config.yaml
encoder_arch: "vit"
model: "contrastive image-text model"
dataset: "short English words printed on busy colour backdrops"
train_examples: 45211
image_size: 48
crop_scale_min: 1
horizontal_flip: false
translate: 0.06
color_jitter: 0.1
tokenizer: "word"
vocab_size: 241
loss: "softmax"
embed_dim: 256
encoder_norm: "layernorm"
encoder_norm_position: "pre"
encoder_activation: "silu"
encoder_mlp_ratio: 6
encoder_head_dim: 64
encoder_fused_qkv: false
encoder_bias: "all"
encoder_qk_norm: false
encoder_parallel_block: false
encoder_dropout: 0.05
encoder_inner_norm: true
encoder_moe: "expert_choice"
encoder_num_experts: 32
encoder_moe_every: 2
encoder_expert_mlp_ratio: 1
encoder_experts_per_token: 1
encoder_shared_expert: false
encoder_patch_size: [8, 8]
encoder_conv_stem: false
encoder_layers: 6
encoder_width: 160
encoder_positions: "learned"
encoder_pooling: "class_token"
text_encoder_causal: false
text_encoder_width: 256
text_encoder_layers: 10
text_encoder_norm: "rmsnorm"
text_encoder_norm_position: "pre"
text_encoder_activation: "gelu"
text_encoder_mlp_ratio: 4
text_encoder_head_dim: 64
text_encoder_fused_qkv: true
text_encoder_bias: "all"
text_encoder_qk_norm: true
text_encoder_parallel_block: false
text_encoder_inner_norm: false
text_encoder_positions: "learned"
residual_init: "none"
optimizer: "soap"
beta2: 0.999
learning_rate: 0.0017
beta1: 0.95
shampoo_beta: 0.999
eps: 1e-08
precondition_frequency: 50
max_precond_dim: 512
one_sided: false
adamw_lr_other_params: 0.0015
max_grad_norm: 3.0
max_steps: 20500
batch_size: 256
epochs: 116.1
lr_schedule: "linear"
final_lr_fraction: 0
warmup_steps: 410
weight_decay: 0.3
adamw_weight_decay_other_params: 0.01
Rows from expert 27 of block 3 of the image encoder, named by matrix and row number. Rows with one number belong to one neuron. Each number is 128 + 32 x the weight over its row's rms, rounded and kept within 0 to 255. All counts start at 0. Numbers have three digits each. After the name is the row's rms in percent of the matrix's.
# up: expert up (encoder.blocks.3.mlp.up, 32x160x160), inputs 96-127
# down: expert down (encoder.blocks.3.mlp.down, 32x160x160, transposed), outputs 96-127
up.46 094:108154085158154106151147096136135126157101115109157116138096091068171158093148120086138084125126
down.46 094:121118170070082157084153099086090128133144133113089092122172130157137124113119125171119173133163
up.47 107:084015137148147125190174140166075126098170120133175144107146129090133153083133122072108157209155
down.47 099:200155131080149146093080146066136124150120101116105112163098106158165122145121135189173102029090
up.48 099:132102061146121103163110137077085161177163116141144151143121188100157138106197128106107151166111
down.48 097:087187185062105153096165177106127156116140107139080071113103118144105175121088145096135139060146
up.49 094:151165157072116123109149112176088167160105157137111116173087099141143176144111119126146085099029
down.49 097:127126128133151128140115112079178085093158149108108105111090132152155071115147169129061156187194
up.50 092:149094153092128117188116159140146130139125096134095109051133156074167137139126151139136098108104
down.50 090:140163071137130164087121162087175121079165152104151082180132113142093136123173139077173134148147
up.51 100:119084153154091203136155084147186096130143091088161160139109130144134127136143123101146187133179
down.51 105:127180112125144154151159172104085136151097181148093107080175135106132111127133150095118090106089
up.52 102:141185123168108145122135165158147097110183155144072134120030140100099194154150173156124176167150
down.52 111:132042128099174075130143070119141150134110118073130132194147119130107074134149067091081085104029
up.53 101:106117183127047100109140092103123101127109150135125146123151095163118097177151118147125059121112
down.53 098:209116125161185119137081149130114126130125145112145096182087172114085154076083155110146153115143
up.54 103:091113178126154126115114100122189116057137137090137182161104173103101116099069150112158158148110
down.54 102:141139124131105094178099159106089136181101166130073100069222115131111118163192127173088123097129
up.55 106:141147150190152151097132132066158077124195132119126110193151156087144149201078107156165099155090
down.55 108:109099116084093132102056174163116113177085103148091155108140102114140091094126156120120150101145
up.56 106:171127135136138201155146050059114120180113134123059113125096125151113113145089139184101171114107
down.56 103:107144127167181140149058122173101131136132140126137065113166125091114134109140154121168137139140
up.57 106:038152072148122130094081126111129106096141100110115124155109141122149124126143125132123135160113
down.57 109:133149181133144188086097096143140197140142133118104080078171100144136125150136137121156114114102
up.58 095:146194117120112110092158114113089159067123116072180146109176113162137107171135103135138106134105
down.58 092:185052168135088114199165119134143061102131169062072118123106151056087178123173126111119142141137
up.59 100:128135149170125104062097091147065160088130111150098176162132112141173082153122139134133097106094
down.59 104:098086151082113181162159155129123055186123164074153102155168083135128174155173108130165139152119
up.60 076:110117156111114077140054180103095116118087121146089093105115080168143103129112182115135154111130
down.60 082:132098128159137146144146080183160124139157174149124143112108105105090115132133146110183187151061
up.61 091:055067144158085089182135094116103131115133129152123141159102143184142162096125121121152101142126
down.61 094:173147158100171129146162152091115110141135129130099084133119151064152072145180130143129192115129
up.62 102:148114141125149108176145172081130066145091152155125077071034161108096129119145138115109173115104
down.62 098:158138108135092081109160119174133180117130143131097145141160064134106119075087145141115137120176
up.63 101:152106132097161109104099155108088137131146090157115141057172089153128149134155117105128103202109
down.63 100:121133106084073130157153109136141087067141138087149102178132139082129136141068143150137142120178
up.64 100:088129126123150112143139147151166184157131101120111078079119118165135110136144109109116100110127
down.64 102:128126125187106152133106113137099133100130146182148153163132135044091144074121140209138171134163
up.65 101:105136155080113151135128163095204067149139130192129129131111139132131140201143144165151119129078
down.65 102:130141111121141096156131108133141169186093091117091072161179159147164144126125100086145157073121
up.66 102:108135143084169072142153151121125112108099159113125162063128111143116113160091120134135106130149
down.66 102:191076133199096115172117133160146106130119140098128102138120111131130175121165152119116153084104
up.67 096:108058114127128155146132095101154069133136148109119106144112112148087129138100202082155081159153
down.67 103:163171138149148110075168104142159124111111098144132129103123116127163126117205063132172124100160
up.68 084:094136111127202114166127132097105139137094102123100130120136117117166108115140141129087091118102
down.68 081:123092149138075114116115151114124122087130157094123117159151107117088156110122131167157140131152
up.69 095:157117098142140149122087140129169096133165122158129122120134127104170152117117193125130114056112
down.69 099:145165141103097106119205106104099179089075104111116114098170162110104101100158106141124156127179
up.70 081:135150169129134086116171143152166111165164076093126160148155074116176143098100064159096055139147
down.70 082:131108051166081192123083153099133090112078200138154142077113159112133161124145138088150157088134
up.71 109:102112081138089136118154043141127082061129119175097153168115137155165110135146154086135109095156
down.71 118:122125121054076113135156181118107181095143126100142120143150124135125111161129060135106173170123
up.72 107:116120174172103135129188129053100170218107134145063133123148127134095148086141073080094200143112
down.72 096:079159116091144148184055126144141101097150141110181119167140149108193167178124137198177122150115
up.73 111:106082148106156084150096151054109087225136131139171153095123052120128121078145124164105144129172
down.73 103:155164091186087101113110143159147136085115141152125051077102203197087146148023171051160189127166
up.74 097:070144100142132115157088144112092159095126105117070120073085195113133184108185068093127166158141
down.74 096:095117147104121168146160133121178153152165097081152178206161062170128082123057114184121103135109
up.75 095:108085194069153081195164147103172149111093119089147130131096134133071155087079129109100114126108
down.75 087:139142104214072193102101106183114097157138169113132141168119123195172106166141146119164149146135
up.76 103:157065113127140138143110143078132142116047143101124126144152038122088100135094134092188053142170
down.76 104:094135092134114141102119192160091111114175101186151104119131177149142106104136076127079214131131
up.77 105:123140108155109198096156179145126090090188125105163138145146131078173148159132122140150181072129
down.77 107:140103155083169118134064053107163112105139141112104102175142096188066111115113142074150119163087
up.78 107:140075129132116139168166159136108099114158163097135114117080218152180182114130160112119121129137
down.78 111:145190102109103122118148088106157195115171096148163170213153070103126119178184114132158116113143
up.79 106:146095150099155029121145082160149050149194147135106135117084102166094127144140180115081109137158
down.79 111:105141157168091162122142180056135157131057147102177117127133128132142127074164096182165153107118
up.80 101:078115117138140126112120132150077117135177094161145094132173144157128158151100099131166152160113
down.80 098:181118152108140097162150161114153161132121187123170161127072099162139099131091181149158188114098
up.81 100:167166073145141107181113151114113131142148095145150103034155109154131170100135101143135170160148
down.81 112:068083193040162151095155106137108167113107161097121082136095084099142130130131144052136134070089
up.82 101:127123103132160104143117078121121106102144141081069111175115157094113105147108098155131110123141
down.82 105:103113142094138145115142168153131168116094127098116156120062143154131094097145174120146167144128
up.83 101:153093137169125167174119135150122165090079115161095148117121139139149142116098088094129147155087
down.83 103:087116132133127048143161135127148068149127156097159084154147111117109154161136116139117125102124
up.84 104:184115122144110142103087101177140133107131165113147096160157109226159073150112132114130090114127
down.84 114:074107162148100155096138141143122076140112102157141135114111123119109206123163168138121165145121
up.85 113:143153104178107143119085202208203081086110091098097142124140103105131115114135056101128120119128
down.85 112:106153153075100081150143003050126134137139167114132143144126100135068141133153165116116108132121
up.86 100:136091128143135143192141128184060118150099168080114121124129116138157160123124152126130086132156
down.86 100:137198129116127156058083097117175145103160131154131139147082091086136161101116149141137192087140
up.87 091:108175154135121130126154167170107138160101166125134144117181113071139178144141153098118151096096
down.87 091:161118104110155080088131134107177145140194116143150070153115113194131083133095131085127143106138
up.88 103:118132085149142085084107090148155113058176124215132143055107114137141114131084070086122097143119
down.88 100:149097139143110132123171130139120114176054165095107149137102141136085095163134177133151157154141
up.89 113:138158070146115127138157115132058191095109201136120143129164156189166061113142124073123061125133
down.89 111:126153192083207096123132105149161062143182116123157082145156110091095147168163134192122172097116
up.90 119:115171122166147095080195094157142053115100119119114161087150124136127161126163091141137194127097
down.90 114:169078128131114143163045178113104168153152193079142120119059107105108134099127090146153087147141
up.91 104:087157168104105166160079125082133141107138156155066162160126117152052158124171159111135104109182
down.91 106:131084114118110129130084097173113093180148115086148111102132134176162092127132106187106122116142
up.92 117:152131151159123087082142118110142188116132094076126114150126130199147171160115117060108064176153
down.92 111:132101117132090141130137164157127053104111173178133163110109150056090109098179158209184145113113
up.93 094:154181129129150083172131115107131088133138130156076112149106125092132171083106150111065114053150
down.93 094:083105124105145183064102092137115196095172098133126160138144103151102140146131113081154143131091
up.94 090:070170098102118135170108175103135124105133182133130131073164081036133107175132180064064076078150
down.94 093:153090154152146136048121099153165083108113113128186150108134167177153116038132104172189199149170
up.95 109:142135091118124148146149089099180101124135088169139139165085115167099133146101188166137140110165
down.95 108:140147107157165134187158146151069157157113161138137129116167140135115147104155075115044100125100
up.96 101:150105153173156121139155111143146077090142177166114102077163133190127093149103135107084158182126
down.96 098:158134063138107100091116134111131153103111040118153198155123134081077168121123120143136078097132
up.97 091:120111079122109100108136149132098160117223162113078087089115118142120171100111145178104075157161
down.97 093:189113189151149198104115157091140110044110121154140161108140113094102131154165148108102181132119
up.98 102:100159139105102084136091141116162139129164099160140140146143136134057158129131104146097191121131
down.98 099:211163110154154102124134089152084124116123141116111175118198162157056145094173138064136156155129
up.99 101:108129128111108146117039147184142106095149150145109143164130159127079144118106135184069090137075
down.99 100:103088136186146169145110120088136083135049143127140164065171094143218144106077115101174200149177
up.100 098:124108180120130126173112087131121151184131114164149126129131122077109148148109084132117124154104
down.100 098:147167054157112140161062153142116109080102117127129108131089125205141109131123115163144175121168
up.101 098:162130107189152135093142127158129093106124133147131128155138112110181133110088118144199079113122
down.101 092:098121125042049144124156147116123153126119125126086182110110116080144094085126163117055120144136
up.102 102:162108150122091145138159187089115091082154108157126137166073086068097161105127145174094133145080
down.102 099:073166116082171081148123073165170122171124162149121131101167147159164109160154112101175133130116
up.103 107:072149139123132141063175117112132110178188147129109160115152088149073087127122200166137220153103
down.103 099:147120131164108121158063101167111132080115104102156139142147126154137121141098086105109067096132
up.104 100:091197114100194127084134107133114117091171188141182120136132100100116167155090157098137096132164
down.104 099:107109168175086140122126180126163112185084144125091111120171149093127074143174137125150190150080
up.105 094:095166165150161131128127131091155122156111151116187125142114142143099130095132144133175104157139
down.105 097:179104159126062102061170067107102122095107141121063094139162071103129111174111129110134165137130
up.106 090:124117160136117187097137065188116158135143087123112129133084108153168164136171121125101123203138
down.106 091:126126101091130100127119219079088123104132122130131125109097148080129116152159104160162156100144
up.107 103:142146117113141137155176181126088098134171133169114143125151189097110097180146164185091098126183
down.107 105:086112164092143143132048132127140144110132141103174128126166079113122146054132113086117162110087
up.108 088:085135127162170164142121129105121148084098168141165104100135133223095142120112130160161158127149
down.108 085:092141145154151115140164138144133112110146102113120148077133120121091143193134136121106159184111
up.109 125:119140128149178164192098137153157088084166081143185087094093173144121176151104167171104136101086
down.109 127:099159153139150124074165071108118158156105147119110127146173103112109129142161087124194119121127
up.110 096:115181133139079148165163121149108130161118151148075059080137146147102144104123162166129162098156
down.110 099:147081147104205118146070123121109076120181132104192213136150095109125094118119094116126105106072
up.111 092:151090122088120170128146114072105112156148150103091146088157180152174075119210050107141149123145
down.111 093:102184114085117094177123163146160123125132092180122085099121138139056151145081172130134123132087
up.112 101:136109133190124150096125115085110134183117147136122135185138099106068172152113099133127081088104
down.112 102:119132145112137090090121130183145149088186091112094086065145117077152128077131107094108135127126
up.113 102:092107090194065165141145117150094089099160168113115136115059136153135115145193083132119067124120
down.113 098:147166157080194136125152109116136167128169100133140167112139125135107166142153100152119146195101
up.114 093:089131178089109105178089098107123158131144108140147162091127090183138128138137181151121189215119
down.114 089:194071132177119125127144154098132145124096129106125075156125135094123157142163096110160123032134
up.115 092:117089126134109181227179110103187149137151155084115107202131156103095119127157094121099094145168
down.115 103:087164087152169135055098087107087128100100108197143162073110156141132111144146157105148153151124
up.116 081:148107106115132126117117167164176093108202040137179145092161168091161140232122146173125058144103
down.116 088:118126129097104088128134122117110149108059191195117127103148093128151078100121113076147120111162
up.117 105:112182134164153099114161140123096111107107120118144119146150157092135121131061144149136158072146
down.117 111:142134125057120069116111100119152084120129159098127175116144125100103082083197148124122134155135
up.118 107:115120163220103172157169100134134084118120155173141125142153148134154113094146065142136143173136
down.118 101:124122126029127073146130202114076168197107144084088175099126082139118165129065168104155115120116